Weights of a small multi-label image tagger.
Model: 48-pixel images, patch size [6, 6].
Data: 97500 training examples, 29.7 epochs.
Rows from block 3, named by matrix and row number. Rows with one number belong to one neuron. Each number is 128 + 32 x the weight over its row's rms, rounded and kept within 0 to 255. All counts start at 0. Numbers have three digits each. After the name is the row's rms in percent of the matrix's.
# gate: MLP gate (model.blocks.3.mlp.gate.weight, 768x384), inputs 0-127
# fc1: MLP up (model.blocks.3.mlp.fc1.weight, 768x384), inputs 0-127
# fc2: MLP down (model.blocks.3.mlp.fc2.weight, 384x768, transposed), outputs 0-127
gate.47 108:195113104156087122164144134123111088128094122084113057134156159115150134139168100131134112183171154111116093074132197111158139153131101183142131143100099085107108105125141140091157118130145133163145148167078139174087142107053187063098117137131168116081160069152128095117176120139137152133107174065114194111109150145120151145083093198133160146124160145147133136033158172119139104081133
fc1.47 100:129096087169170120158170194122099105097129071171075142132079172114162150145116111132150109116070103128148120068122113175118140221138147190122153187117116106141115125130119159096093143175084170098133116163136168138108147098145135107118071098140170095128116128137203146089129080136123144146116153089141156096107152170206142124101130145065139138121094082139107106114156146158100102160152
fc2.47 105:142192107102139138145143057091086122116150172103074168157137106180150175126122172124165101151124083105113084165177143150103147185126067097128151118161070145111170126150138071114067132136134078143073099125171094154091126097135107128108107098148095104150120139107140078143105090107176121151097125150151125095172077112149134108140162079113078181206161112144121157143147196109122131125067
gate.48 095:144133118116142151126065085142130122161144143127134146075145075056124133104108134209128088134099147094082145115143073168139122119152146205145078156145143122109116062089126121095141095099071146185148147100175135153153112115140098134052236192137065148115138137145134151140118136099147135140102152128110084134164107162134128183116132184087120170195137133167104172124158119101128118119089
fc1.48 093:115107103120114091083133130137068149103150203117197120117094142165146096152185128075141180167162135141174119139118099101191170152127117079144102134078146116145167169122140130111135146120135131125116128112078139106116108157102152142136111085132159177099090155069095065091130166124093157142166146144125192089113103114141161168174161087150123164084141113190132065113148085100110131118105
fc2.48 094:135124085158145101122212173102104075144102056100116152111184087163101149124123125160026181150138146150130123115149104139090127133110185125098073155130125144160088138160102129085135102150128146103144104176092087144102167130145085156089170113135078109119130111133151124080180135147118185104167072135148104133125116133151097078207156115139166131157158123081123119107163116142133110170115
gate.49 096:178056151203124144153149125131041144112042133137105095166086123104137121065144130190179106122154122126168110086098111051114150104123100190132132147127141129141093088126143130134155116068067132078129141192089124150124126115139099092168185129141141136119136049130104149075078112184097121111128109166122161144103152147146084094127093132145104116095115080102148168157142152111115129140158
fc1.49 096:127135106121096133140133136060071192096089120141068054142146128083167111082154139117148088104174163151091065139104175051093139128109077128067131165063137089155107073165169096173108144093122061071114224161105139131126075108112097141178150141179157082152124144147125148106106101118213130133150137200148156095077113129128103108076139125126136094093119141148152145106111087152105132161120
fc2.49 097:123153143179137115128116103073165137156138145102097118154134146124143155158093131200085220170133103127121140134082085152130063139071187127105116107112093147112132097125166102150088127123112170112130169116156118154115107107148073125099085094084109135156175118115055096115130143104126103191133135125136150123178096137077092113178126089161145129087141187151201221154157151200123148120147
gate.50 117:117154068131158181120102142122136147203097129048137132203141136052146147118099146122114117151131154091075125086161128085149106146127172092127087131181129138095150124132140151140127081112126092153146167186157142108162108146117105148097212112181138100112146099120150132095086113126080134125131141136177161140111103104133099126101155185108119147119127125157189112134086162174110078165099
fc1.50 121:124081206078123117116180116126107110093148174156124095033121155143110136153182095118132164104144095108135086125095123119075158129133122133141168118135128080207101114090081105132103199099154157074150122079143109184130140090149160129131060152143187159131130201195150173156131127093171065103138136127111110096124163147149135166163123085162115109121118095137082129130155087100118156074105
fc2.50 114:130161177089126128137136135112109146070078143073152131137088158094133174108091117093125164155167099149110109136142188132126171055152165084175173097142116116113120198124147161055126150118145167065150128154136127090123098162128131182077106096085138120117103144150119113125160156151196124088126120150064134139131178151152149159067127081139172159086086120140144122105146113118130118098166
gate.51 100:172113163127139139154122171087123138153140152122118110174123229089108139100111085162144194203140063110144162141154085139166129103115147093127169098178144084134145164104125103097088099029077127155131114170142125112131126178168154152086127136113122132101190139210132135137126175144097143072127134094156174137065094143110219095154114182115064158108133072145093104076156168102170150121108
fc1.51 095:181141153151134081131133125102077169111184145145090097127148190109132171098115078180163147149152159123170168154125077113158103084124179068102107099173133091155211172134107083152112080097106085107099129183143133176071131152126074103097121151110156113093181152126179117216148159104162115110165177148138146112117130126117174105155099148150115143114126114156114120071165141102168128159119
fc2.51 099:134099145161209086147129116152095124118118129126124141121117148157132102167079129156124118090078103165090135192107146081120135163118140139145105147138109137145149140137144166080085153105080069163161144066135171103171132133117121137104173147100156093145136158125061138078137089094102058118143086124105076111167082115134180184083150160118147180116168134148151170138108147169113123128096
gate.52 113:136139044098117062090161135158186200140113149087143167163116158151120161176175130111149139065119117108085143179112148137111141118135123147091123152072158144060078133105140182087120097181132135110120171167097082142145105156111127134169088142182112178098139122123075076178153150126096138157095173133105064058146171103142149087170113117107137163153157162061151148096117114136094130113093
fc1.52 108:120166097052153136147128144102150155195142109095130114050135126052147183082169202157138097091094132106133085133123142120125148056097125130128157097107227114125113178101151148142145100148138100094119111081126124142070178151081166124117120129124151192151144082118166083205153139125123092139125147183158119125107121091118179094102174173137178127118080103067107150147152116143133107122158
fc2.52 104:120081173122111136132159155153064087149136074097116098171107168073133136141152088131077086110088123096078166130109134115144146127114127095158104086076129174098126097112151130084127131128118115098109155105120158096146148077159086128153148130086104104087066164101094081080132116102126109131127119108137148166147155137113139082129083163137086043115196058150137119139147114176148150175139
gate.53 103:110130126134143180153144103099134066167110163151088145061125161125106076194126154134109071162218099111069095100136158099165115108100130129087210138129156154172097119133080168105171118109151132159124134161113137117109089174129102081059136153108162039150143110162103144129088099152126121118098103179113142199097120109155095145140199130122164147136122138117129110167141132129192134121178
fc1.53 104:131152141125133169188176063090129067159104147112089220099171116162128158096173148170156149152192117121118143103157113128170134114120190063070178151123164159126150067119138175134119115109154167140100114182113120133145169125112128123137131091115088115159095105113163180136151163133111192093123157162183170195122131130109140113196140120120140158107121152101081129130109116167171166162112
fc2.53 100:172158091108169112101080112147108110128118095167139107196147112091104117103100127081090115143119179206118122141175135123136138170162105141110091089124070157178098148122021159156158154132161072122147137085127119173144172135095116099075117147098150135092146127160106149131158101171089141105148092186093109099114081121133161145079137136161182195141140141059154089139101098097135106147130
gate.54 094:122079112111200094139093136174141122102080105125087144175120099152108151139071074119128131135089121144127112104109084112139100130126137131077131156106146117093146144107111131098177144090099096149133158090152080131143220151138134089079113165178047132113154163136126075211135137160163157091124103171211141155117173123140183154122118101159138097107165096074107107131063169196157117098082
fc1.54 094:166178183175118157117164154087117105128182194128205108081159096149129135178137136113104159199086182151105140132099095142075095126108158106116060090108060150166120115123105146111079162131123135051118087097153178093124085078139146124155193148096131123125135185083165160121159116084105108170172139115119104135097133154153133114122065152086104090230119120186152134143131110112131124133182
fc2.54 102:118074201159105129123102103097149190123118130166130068120136088103117161136122088182098111071124152087125127115091087093138163113160157115099091166094149132158146103099118098133107176090113107112150178187171149112151191166099103152123167147129094173104159154127131073144153122104125095126124115127181119141135156188101129172115151135053095154104180104072054160183134124165172116172097
gate.55 083:090091131114215150084150126089108120047137131064109125156126130119130130102119171068088153116121147112151150061157112132145137079079102084135148137124179176134135166140111139090152108171132118072115144120101113137142123148126153163120191118092139112151074123075129142166137081138138159083167094166166124096096127104134105139171099123081183069179144181127172120118107161150101110089048
fc1.55 089:207148079142150135096084143146039142140119124114138087141092074070125150103081149097114099196146172106174126073197107168101145134148097113102084092133167138145146158170112175150090153109033113099148172155142112130121071144104098059108157152085158113136146128142132146176113204112113164155111118177129110150157147143170168114168099118110111128148116135121157190118107106123130136166120
fc2.55 088:062135140113149121108146164085143084106190140103090128121142135075111176095121150122173094151126052155145140161135115102172127103081154159141139115118142085127153178169128122184141103112144126126116150140143147092151155165133114119166117095125165173099126105101151089152117153126118109135070101118117121161190145118082159139096182160104117134127085131120134128157118133099117067178175
gate.56 106:126113145127115101210207118116119108180158198106159089084081132198123159087113157142139148143161112159127158172174121178131132125144131041166152157143075072134150102113158092147120154089179095120088122134159181086093119137145154092175135164130064159151121170129115155126109158115125114151185136121108129195135115102140152117134109105131096144105124094113129099126142153037120131169208
fc1.56 109:166139123141042124080145105078149118129142108112148137144197099175161103078140207147171097050190143212136110133136166166087138113083081077171114142171061121120112127161137134106084114118209145082055116126090107084118138137126127104129128148154089120116101125141130155119169112153145136178102128101151118158161130126096110130120146115135108152053161127103153112114074099105069092186162
fc2.56 109:098086153087130126103104150183225108207095148130092148116142128147091099111174122126076123142101132165140123109123129165132161127148102179107111101132165164103120111134117075168124069060056122129165166150088129158113100047125107070111087142149103146121199119147110083168136163111177167112122110111124105107106161150060118110160160123151126059187168194184143162133049111103122146092166
gate.57 097:092112076096160099092107150105121169174071116120092145123154099076108107173072109046113164185173085098110143099088075132082107072119125163085167114117142172135113142174153089128109099115161114157084121161163121130025155089138067089113160157165131099128114130107123139116134135102153153139158166139118105173115101117085071117169154106135132159146138103105104104133134127130102174168094
fc1.57 100:201149219199156121123154176151165087135193135133086116140155135140109177153153106171130099103101176089180107091096118126117143112189161119170118155137109085117133117172128153115147142148157138112221123157122084116195170164115151111125113109089137178160132157074120082071109128143123122133111100115102129097169082143108178034138078173130098099161160120188120119195143093167143153107183
fc2.57 102:123132157095115113129114088142153134108123066145138170088115116143137108099104125121140174101145130012144186129094114221132083128161153148164082103107147149112101141135168179132084112127129121066136119157189097153132164048129041130140103122105151081106098144120121093157172111118117105157090125097135102024134132221103135163114144113141110150161151098041110140139167148147138059094128
gate.58 094:127135147149154107067124138043131107111189170170092131162093152146093101127111127168165105137180106143163173074120172145072105130109129131186177107183111123105113145105089147098131182168130108123127088121157092155166102105114143139167161140130122123171146160036129116136115147129120119129084031216086150146096168141187098112215114103128159083108115168155194102109130129091158154121091
fc1.58 093:147095098184178102109116166102159123168153164140165082166084125153120096162157141142109121092121111124134142137146171104144156152127081154154163114154118160173109055130149098106138148124125127118117102134143108148091095121157129197154162115133139141163142138042139094099153125115092136193089077179139155127073172148144152173110126126108100117113155144143161090119103097142161062135130
fc2.58 098:116137117121136168106166135102109119152116127142112144148104121103077152141122094157172104106139081163127107120206095090101176152136089101128110127163075047097151157090140118123172102083102105157177094084134091109143139095157108094117137150168187122101162123150132095173205141118090106071139155144141097134120113109100113129165124067115103123133141116168158090209091161176114112160133
gate.59 079:147148116148168124124131200130136148141119134096144124131086091116127117103113129103100095140173096094077139087105089080068152122090142077141174101080090141098076134092143142124106132096132151179132116117092117176109155149103106128131138246167166086083170124155184063180106219095076146119126110105082063178138132139158128117112139141137153134111104125197132113128166091171188153075117
fc1.59 087:144149175093081111086134104132087149201103137128103175149251088134148060136072146162138098091126137155157135124121097125204136096188166103119102134137061152161093133115118124159086123095096130082146091132097088134150127091138142125138127143128118188118099104127141136174124088130121195166107165192105126079146098144174152143129107108155101101180131124147071158069131166148168163175116
fc2.59 088:149148108127099137104151105127147131092064092099137169110163070140070156126072087134137123130134114103153164157153160113164097109088129177180098131097145139130155154078194096098064138139118112173075123109152091136129095096062131035114162129136094143136124141149168111106124176122146155190114101148145131071117143121118019194083168111115111173123179095095126108111168142124101071161143
gate.60 114:126140112155198062044147106165148100087116117160181169094134153108135152103125086164193176120122063122119091159178159131169117150128129095099106113132080152086127157122126135167141156089124136105157093120075139110110099084140076102144080137097121186115089135070101129137117158198193146163130130124145122139144102152112154154138184075148117097131129167089139126141157130127120133122110
fc1.60 115:153072160120109150181170124155158093161107167081076136120097090137132082124145156154076117132173159139156139112084159085126158101127162188127129155150223110154136119169158102158176075096098177186087116131240114128168150173130167149125138124163155134142125157175128117120156042096134098088086140146155100132166105098187126119106101144150127194136117119119133135123084111143140189134160
fc2.60 112:144198089141100092093121092127109151071182106148069108209081130101165171147120100090190062131109081114178114178169195063136106162135100194097140063086078123215171135127147127169082105120115151145119135139152124117068120193126124136103101145139174158091117178139130107168102152071129155094099133083116143128082104122017084133126141096124210099108152159070090162151129114167105101112120
gate.61 093:120148073143166091161122141158176085119123154124095135143139161125123144139099175082188104161131055107113147122098123061116150111088107100115123172112083107153113139112125165098151140118125143135114104129128115118189189077097182122141077106098067142069125147109132094162170129162104164106192073105122162074107134145199165117119122164139097144141096129131140083108127171119164143098148
fc1.61 098:128131129124137146105085153053164139157129170111169061142132119129086115141116125078110112158111153116151138058174141125098141135128136060164172192051143141158151163106145079147096147164086109124124117160097106187175067088096167149112151085151140068189113080110158125165085143128086164139142123135102087115040083071157150153153146157073088102115113114080130099110101130115148077157139
fc2.61 100:191177160139127120149081125180152151106097176152135175160098148177124139102132109164096157166104082109147162128103116168157177147134140134126066179073124100155070098180148181137098044132139084128123173151088108142080163198159090092158162144119129150107083130131138095178163116120123150112150120078118144104162122151182134158129140147085117132158136079165116099162136157121169172163110
gate.62 117:185144093153114107117153127146053081152164119059130083150114177117157174111149125113139156186109120129130071111107111124163090137073065149154073122085121159200112140103159155139166143127118090141130145083115118122115112115107121145068152162122089096170083152121124186183123126091086091117132098181156135150135104135157150136059109115166123143098140142138185123139132147103117099097109
fc1.62 120:168136119143100091103169155126054095121186115076124111154098179153141140101115112107130130186113102101121075104132111090179066161091080177150097090122131130173122133116130129126152158127152052092144168068141107108149117139113097148069158148140115093171088171114106175165122133136085082170126075162128151156153089117146160137046083153113109146082142121148174127147132145092123089086103
fc2.62 110:116088119148181084099098119114097105069111101185189167104099115152136136127111142148106139176099147099080078130138176103140157167150115096144181141157110103077105119146099127144139177150120176104170141115116138125134177108087219103181133085130161139218072165077116158126167063102105106198119122190125181137126123093175132114140099148068172094149037127146143131100047127165179094190139
gate.63 085:132145161141168148112124109128173121080079139134142105164119137123108164148090121153121124119143148111123091112161096117159211111155100140139163123096092089107085170102153144119125124060090146094114111159150094141099147064120101098115120062169134156114112102132091152123136100137149105066127168124152141165159102105163199112147138108192108138136124150152174135138116123138076114082179
fc1.63 090:102094083125104177117156146157129092133062097088152140140154150132132146166099093120120114120126108153120100145189116139143128128175141145137134121134161159137111185127255127147124107156152173093077078114127059073168083089135137109145146152145126112160100170174108113131143057100134111151068161062144126086110059100155103125130163140174118120104132152152145112106078153145187079115089
fc2.63 091:113167108083097118191141155151135026069173141105158126144118164159128135060144081174140177097175126149145205159146126126080163108129175083150129094121075159108125189184076099129119095100154121097117153117120103147177093109148159132138120124112095118131110122164063091135153116140130178140111124158101132165098168115132125163129175115149144121152083155115099125099112140131122149124061
gate.64 121:133133066180159142121086109145132135115159131164118121086126107114138212064118179141142129128129183134121100132132174149148138200081149135209133166119143116106061123144101154171065115144127105121132123047138189110127141088064107053117148182106104120107139145149088111108000102109070128080092165177154090151163130129158081108117140105102122142117107098112163159114088132155082068146122
fc1.64 118:131129045190172131124114138099163121117183144165098136078160095114142203063143151113178108126148173163108104114088146126114151160133102136163114155128153128138091103122112159159116103150135084102086136066155211110133134087125087095162131172116134093139125113161107078123045134106082135064123113132119122138161162150139068099121109114100169155121130084119163146207093112123086062171135
fc2.64 110:126143067115104150120113201071087154157090112084108139144071198089131097133130120142082135198147167100129150146122105142156099063166114171154121117109201156143126109123221155162127141087182075110122118131149089122112091157090128108144100102160136157195159098154202107144133134164136171119105107151167119097102113113163073144117149055172153110239145111146111092156150129168154149158133
gate.65 092:127090119125140098103141156152089075159151127161072164108103120148123143140165076099063113122103206187149111088102120089107141135094186133147098104089107163152108133159107086109133176114095133134135131145177077097146157069153088173074119150181090090141107155157141166148137132080157144127104171105137056125150138159136193100159104088109151098133101137115104177158128187125067080130163
fc1.65 088:137092126154136105172128135107087079164125088105084111136101171126124190129180135088125057106112191127135166104087082104175141167085180053152104149114126175177100122177069093068184150136108122180161156109155088144122144124131111150121100178150110118097140119144112127104099134088145081179149106139141100183135155109160090135108145081092124128157114143109071129110135172112022118087175
fc2.65 092:130140120133176080146157129122190107155143074154122111120087154124058094091169081147064095147172082155142120093098124124088071170170118119145161086108136129111097116169121063136108191079118122136127113131162136126146146048118147127150093100137173118098123065061121106177158105107176148135116123176127124137139119074128138173120107139142121165183117153100128122110136112113104070159104
gate.66 101:062126188102183101072164139108146165148170119124065141100144140109128131156089090120145146122205154152142133115189156150120178161079127077106104176156134104182103167097130153169179148125084136193154187127152088173147128121117119170100167112092065193139127091114160092138076172122137110123180105127156126130124131149111120110154110125156158116112107143079100144096124161073113108171162
fc1.66 100:176172101149108122159065137141074167188106085202183122161107111117099155093144158100160116131108100065119111140156071108124168106182113109120109082106081145118123103108116161119149121117153103116149105082139169151044142184138138122097085156142152094086135120125123168139169107109118142147103148115138176085152119111121166124095169130115114130158097059200124104121096081180133153061086
fc2.66 097:106093178108102101107133132153098102149170170133115180166142153186070126109178107120086147114145094120145146068083092153116110119121181171099087153112178132121148110102117222152103121126158107138119092078171130096125136132146152138070098101130103134121096155099088093187171105107134183116121101162147159158139120049128075095132129151129096057096125086145096103186122120085170123130181
gate.67 104:129149090104133144111158115098131120145149106080126101142140116088074201128126082059061143138130107141132124106079175096166079159129149147111122109139086210148128102136114152228111106124137111104123138120095066118153220139131192106148106144111146062113133150133123115105124134138168115125116116131133149154146109090142150132114124128088185090065165124119177116126123103097120107154172
fc1.67 113:080159113075103181142142136149160130178159080145131121106164109147108142150105109066108168114140110171094144129078090136126106156107137166167127096113129181077092122147161154136063094149094132147132162193149058158110143163146192129160141106132175082116207147139141126097161145132137104165101097168099122106198121095125140100130145157149189124107101102134142153130157123168107093152173
fc2.67 105:143077117106153132131141111166181155100138097162069117162133145171177144127099197130159112071075154141117148130150174122169108085107118104128099204098118119162150143120090112126204114126103148198129138116101091119119134127147092192136161115109144154159123132149108143142134111086138167120185118138117109106180138080092138101131105107151132111108082120118171127069163159097116064094136
gate.68 113:116133111113144100128166108132103143163130107108136122144118081069121056138160169101090170139119095189110125119124155126142116155125153080091165185152083203085130162112123103132164110164133150105118117104115112108115159077155165112208107167129093136181212127117239115123135126145106126066100136126138173165119155076142123141146149141142145168079134156096141134143157118109074129162111
fc1.68 115:163152191153132114109100137140137091146125145159151123109154187129128103165147139137127204095147109178081159111153125153140101152100087162120141120171113180143151197190125144091103122163126189119111107109151149209088187121151124118096130057130138098130162149129179105108126141127130163095112133187143095174086131142106118171174092143165180146137202121079118123089179106167129150137121
fc2.68 106:123086125155156099133129141157075114130148046054105148160134147147110107141139114148106132079133110153149112133126088191171093115165144086084134185117164146099079168078063052159102121149131105136152119079104103080132161155127155153146102091149142163148165157114136174115178116117137101085116085131161150120121158125121190114162146147122130105157135135077174120112139146145156138118134
gate.69 097:145186111045105100110115125171142103098153113114107067197093155155172123172105152106108097154118096111104192136130135082104137120021113166141153135132113136151115138117116177094180105126099166167161148109127063119107118122095127130143135190177110194131151061149181167091122129097141105132158150093157128155141217148114126160134172149115104076158150154150098134129177138101101114166141
fc1.69 095:119102124095146133178089166136087146137154106135176156207177104136111153153082155078000119090088178182126150153065142170073117115115048143148140149076106143108132156126141156153152104145185221152154132181169140108096115151126098110124126081078114149052075156096137089137143177072133094179149097117142130080127110113120151122114103124142120123162109115104118150114074141134094131092157
fc2.69 100:170162160187198120118107146156173123084118132151147154089098138111162049130100088115102149194171058143154101101127109167127167073118106235137132084130145119113114114110149202117129077088137189162147073154092110086055133158066106107142101114072171051133119137114061135132097142129124121095160131168132156106154159143083104128148083110066081090136155116157147169053111081098095149145168
gate.70 100:082131165157136153067124156062099102173128146124109123143161146162137121125139115255132103136071225067119166121176100078133134103137092163078124092123115180122155118172086149169137127161110156100114114123109094205133064150137113076126099141120097101115143065087125132112127139145112123140135190152140103068075088165093191138081163122131114115115094147168135174144136127094116134127106
fc1.70 096:109071085150199072130193061100139163161146132115119143203138109158143145135098172091116121121085154125118141161136115105160128125163116046115135133145168102129148144170174106121150165141103132082169127165151148166099169120163136118103143137151116128132106190124135135134101164091140150138162150160153118133152104188097142116095189155165137138166108109106191104108146079100084129109111
fc2.70 098:093088150125147075179114072149148104146109137203090098158117074133180026162125147156125156161122125150110138167083101129133135074107168107173133205122154152128105151112132100133128136132092144152193153147162074103133149065129150147131179096107194137123138097099101134159108143171117164092114132116114161142078155122094202110163126140079129095146166076129135154122127098118133187141093
gate.71 116:130099124123088108089096150142093115123133114133084201149119084136085115140144148114099153127127133158079152092070113083146154070119157145116059078118094117158108129139071131130098167157078104173103108075110119139132072174204139104110100093181111116099082154111140178115084133120151102119120097073078104109107078120071132126138122090195160117151096144069071061117141128127149151080154
fc1.71 124:150190086137164166171152093108135150127106168112151088132109157123185109110100107101154137140122111086182085159207131165114087169133136089124146176113114125097111130095151073123136066107172137149124145126158117116111191099083128142158150181087131143171161076123133107159137141143106117123173145146159141162115159130183165159088110141063149120126145123187158193180116128111127071148082
fc2.71 112:092118115164110173147137155149071117106147104147121131159105138105106093152105085108128143086132083108121120080137139207098168183150097163220120127084176128090125114148186103186138155090167168107133177142073092144083058153128078118169138078125107102096141139163065135146202097108139152140118159150143147033127055111113124103105144134140165101155089125142201170166097181096135087080118
gate.72 098:158151083072200151108139113088138163176048196130121193216106142080155156107110127168126170163137091189126046105177052140155110144066116136067148111068126159128125148141153117146102150240140150164127131144100124077147132114108111140148145167140150164135108112109105132180095147129139132135138172085151123097135096164081108113071156171098124162149105142119112090104155105091077190147105
fc1.72 088:065149066143112056125097130167140126102150138180139163129114103146133103133174099104113051119116172109113189164141150164101151075120126173158200162144153143147136166099128125121115176083134186084117173093130111151126168128123150073128158120103130160094145103179137150134176101118143181130153146209062166172176132106110198136185096117112111149094085099090102167196147145146176131160168
fc2.72 097:142132146087147140131109071084108147072117147143122160116111182156176112117093119123146127150136101135089177130082090147125116163182123124112125140120066115157133074155127131127153074138188141151085098080129126086109083138126196144155177145122116133166134114144138076146142147124143139142134138160157152131144125155156172178115114149111128086177167078109124152096099121142114210085175
gate.73 111:077141127108106094064169131097122122150123161123105073099145180082169091112126079140146161083127101117090157144144121124145127117116125078088097045091147104141114172206107144156116132114179135128048187091161124155095127203142178167121168147106199170110088100116112117089125139082093140048144118143135117092166121134140121161165122150142117128155191126133126122122139085215142107118144
fc1.73 113:087167129103105127077154091092164146146173162095099100157162154100178099107140144123076124083146131138108153101139126092158110183119141123090073105076103122108110163170174176144139160053146132112106178096177135139104148158145138119081142140115203183091100111060140137082126123095075223097148103154136113056133148127131124116149094128114090110162188144155132122087135105193109098132164
fc2.73 106:124114122128127227124123146131124132112118157179161167101142149163067174122171147138103130152133124095120129167134095099068165118123112173113152064161083110099108109114149040089084132082111117038200151162111145117144162076138151112126152109071148105062169164117166139143086136100061121141153157139084131154198068051143165175180096158137113176167130140091154115160150141105146116104113
gate.74 091:106116104198132079107057164094119137153075142140172092169179103111093155133112076095085103150163173162127101132179130088123086128167121093132102134158088108107162211109153099104117163163125149094136045154131082155108136093087088094141192036060112163122107093115146187142089164074145127139128119109114127123078117116174152150083135150162074137122108109157106126187110115094137145153122
fc1.74 095:088120151081117124097089099113104121140150168143160073181152129133072106176149143121075143187055131107094109119110133148086095138160135139069102198127103109056124168155070185097117095124105128056152117141157088123166142135084111161076115111117114166112054109117090135201179127126122098093149193117129078152096130156138127113147194129166127145120172173146109129141121110099112162100087
fc2.74 094:103149109134121141083133103168163166120168139078160088139109061115119127078141189109142111159090102149144160076132170112112118130145125108143202135090124186120064152141139162194189092138082147143065157073101155108182122045115141150171150149081134155051127103123174063168100075092127132116107146145103114134139131117157146154137093134126117126175114159089102112198130158121090154177140
gate.75 094:142138142191131113067197096136113153073081092112117072162145162128092152122128096137107169053171176079149090094065164160115154079088051125102117104178085175116148090119118137146152085085173094111136156158110130109132127145112149140099108153144141142114140129109132125116064115136146194072108114115107103117173118182148110146135102140171101127122177087147172109122167148138121140152085
fc1.75 091:137110087132122061057057192133147070169175055144095073106150143156125133125128140139088093150151087171145100107194115125153152063145074123144163161110105006147118159121110146133113127111104058159087122135080136101067133063165183135107156142085075148159162162106101116136147110107109177119161136111128157094143128111072148075181158116096128138160125111158113176117116080174091151148154
fc2.75 100:139124112124076173081112107191171079088150099131104149141122137111136103138157118123162069143103154143139102093127139147083100111161077050116160124146176146113028146226136106147094160156121079151110152106112108110153104125168082134149148067091079149139091185097105130109110069117097148142084137124080165173126112169142099066157143075173187106168163129083104048123165163134143115145134
gate.76 127:086113120096120160174099050118188148106119133104089074185097156108112121125117160141102140055139187149139136140140175129129158081166111111144114137109097105150068093125156112158160148158161104115066190130171140102071077106137133100100097127134101154032138170157124112132079067139075078139133158152109121085153125198075116153142150176091156152087109172185147126069103066191132200120096
fc1.76 124:147127109138142138132108135095158105116187129096138087141136188098097161135141148112129104162150193168168089125106107134125158114123149037153186114179128151116108153131116123170185128112069172099154127070191158082115091180136193173100143109123144159147144093136104142118104103102071105156135115143175121142167093048181130130131110181117104080150164111187094199123139107128151062097076
fc2.76 116:136115146131147135109148163079141078153121094150166120128187136077127073174156155115152154062141168126113066108051080151103159093121157159127173124167160109084129124138129150146156157152091101121180184145074143112179122140139107143157136128139105092084075127170122136128118116161104154148096139160182100151125090080114126087057080151125072142060089174177104109117126111151153182090123
gate.77 083:145144134148174129106063113134173090170083143158178099093135153150131059168117127133088142091144171126158141091122116107202103161154131202129096108106153065128121030105144081096177142106128142118057094136183164148143193163128158161160148196171115094124155131119125105126137172156130136160148111135149119115137165103137144100128156127115129109167124075145168147099154131088122199130146
fc1.77 086:131160193139144146088107141152136204117103119112135077188073085140138116106171099123105106105138113092188108159111104074125134150178119170119142180154125124123152152136109161136144167136097111162194146158123126198141119149095127100064077165097146082103116173121145108112123138054078126162154160107140107082098148158120105105152112159151110117093141138181143111090110076117054103124111
fc2.77 085:123087110155087171171160078098130090110115056168157169185102145160190165121086121100166080134134146079097070082187080083110151143048145117149139085142124098136124134179106151159156130130134138085109115144153106067171128144084112119123196092109164202129084109127145052111198114120104095152112120114122127152114109163186178096135113133178175118138071138166110128136115115141096098105069
gate.78 094:122088107110150059149103153163151116135107127154172128102100129125131167178157147138140116108141126087119151079122166070145139162123153128149106110207085129210133064096116116189141094155206186142154147107098162149134140067132127121105079124103152111113121109129139151088211097155086117179146087165090125112154128134178118122123118173195144090106131135177181149107147115140127144063134
fc1.78 092:092083149150118156113130089126116109170133140116077159140142089156102086099135117087113183157144163112187157162112090143140163163096143108135091101141118087112145129120155101153116167093106128148152160140156144088084134146185124144089162195119088122126109087138121190161103095112107081116111168151191094131140150120116158163148152133200116097118142090100210096158107145064161195157119
fc2.78 098:117163105175195114094117131159177111098134058071118157092184154178158090130101117098145041119106096125082129142121142076130157109152086090121132058122163143111040114141115101140114148112151101097156125108114102170166112123159116125170152085093145112144136140149132124106096096124091111165107127127127170100132173163107150115191084116126078127123132180146180115129139181065114085104087
gate.79 109:137177164106109137081190141104113124167090081148202128034141107125122101088134161115165085101156127153139056144177119087161137142158072128121158123200163118101118168160134131125139141142133110130105121161116112073116116100140128163120072125130079175089181150097083118114098148163139162134106154078145165184158124082088109092145159185139140119169100139142117106064164119094073116106143
fc1.79 106:135085168170090187150097135143049173140099117112101093099146140135113152147136094086078122148157156175107181122097181140168119124175123127135109138085110175110124096154125149153133072168122124069063109202142120104132147155156146053119098110104110066139125114150141162123026143119118098159097072171097100088102128163141108080101133095089115098075210115155159118137132165131164066138136
fc2.79 104:078157138104142135135103112118132142115132097175162211137092165154144133089159075122093115114155061152091119109135123105125123114148067148111118117179156114165102141109112092136141100210169096064085138127126117157150119108111157155151131128125150141116081044129119126149128090099109132106125107103176123167199084129182083156201118121140116179116174163124162106129106078121112130087097
gate.80 085:116127145112155163114088125159153173145126148114162143139153161157125132117149092083087126111094152198148115132107099170178111139116113084174122147129140139158106149154109124081148113169176156101165060068067169152113115135178160109088134132115060123190162069133126129159147149078092115146183128093128162164183151137145124089110106124130134113138112161124066140117117116150098088127115
fc1.80 088:110135146130115135125084138132104106126141117168085127134080189145081110047112085103143119116163136139105113108054119114112161128134104131150150107091174082099164152154203147183124138076085167118145099165111077185103138144148127101107161151135132109044131203111133113144135085142135142120096100141096131112084088135151113078101113208107134106112137096172202119081122100105168135121116
fc2.80 089:131130157138194072128073095156141140096175137115066067150122094107094114080137142118101166108079124145155091155108112091146138116203141154121130151166152119152159112150099131111152146098081119079131111139161096131129148094129103102121109085131173101064153140131157131155120142116217160173048115093100156116172126139152188161178122154115100128161136104099124109141053125163084092069121
gate.81 089:156085094078172094101189146074159160142163138214104124104133181138169084143120125177154124170151120186115107122136164105059156113150146132157094183092163160091100199143117143159180103131101139184110078160136120168149105150126093140150166145135136130093126145145162110126126112130054140176130108121107170129195138094087068153174142152151113117167152123072161154108124162130173183136141
fc1.81 091:127115170170153149154099095128129110102143178088147149109145066076098151114150133092150123138158134181127120126207107090134117202132113073145157151085089154129086124152161152156150145129128122096153103076100137164137130124143115119066113141172124118095097174124175139112196135192124181135135081089186093113120114152144118147112131157083146140154099105113123071160124109102105124163105
fc2.81 096:111127092112096121121082133140094193043181114117116171164179125094069077088107174074134074130117081120161138117103129189165173110131069078072133073161137129064151185159113111122161170180116076104128104132155158091131135097123158144117116157105096128087167155162187146158114142132123171114162101080127159090086109159141174158110064181098119138155173144125069109117142125138148119182123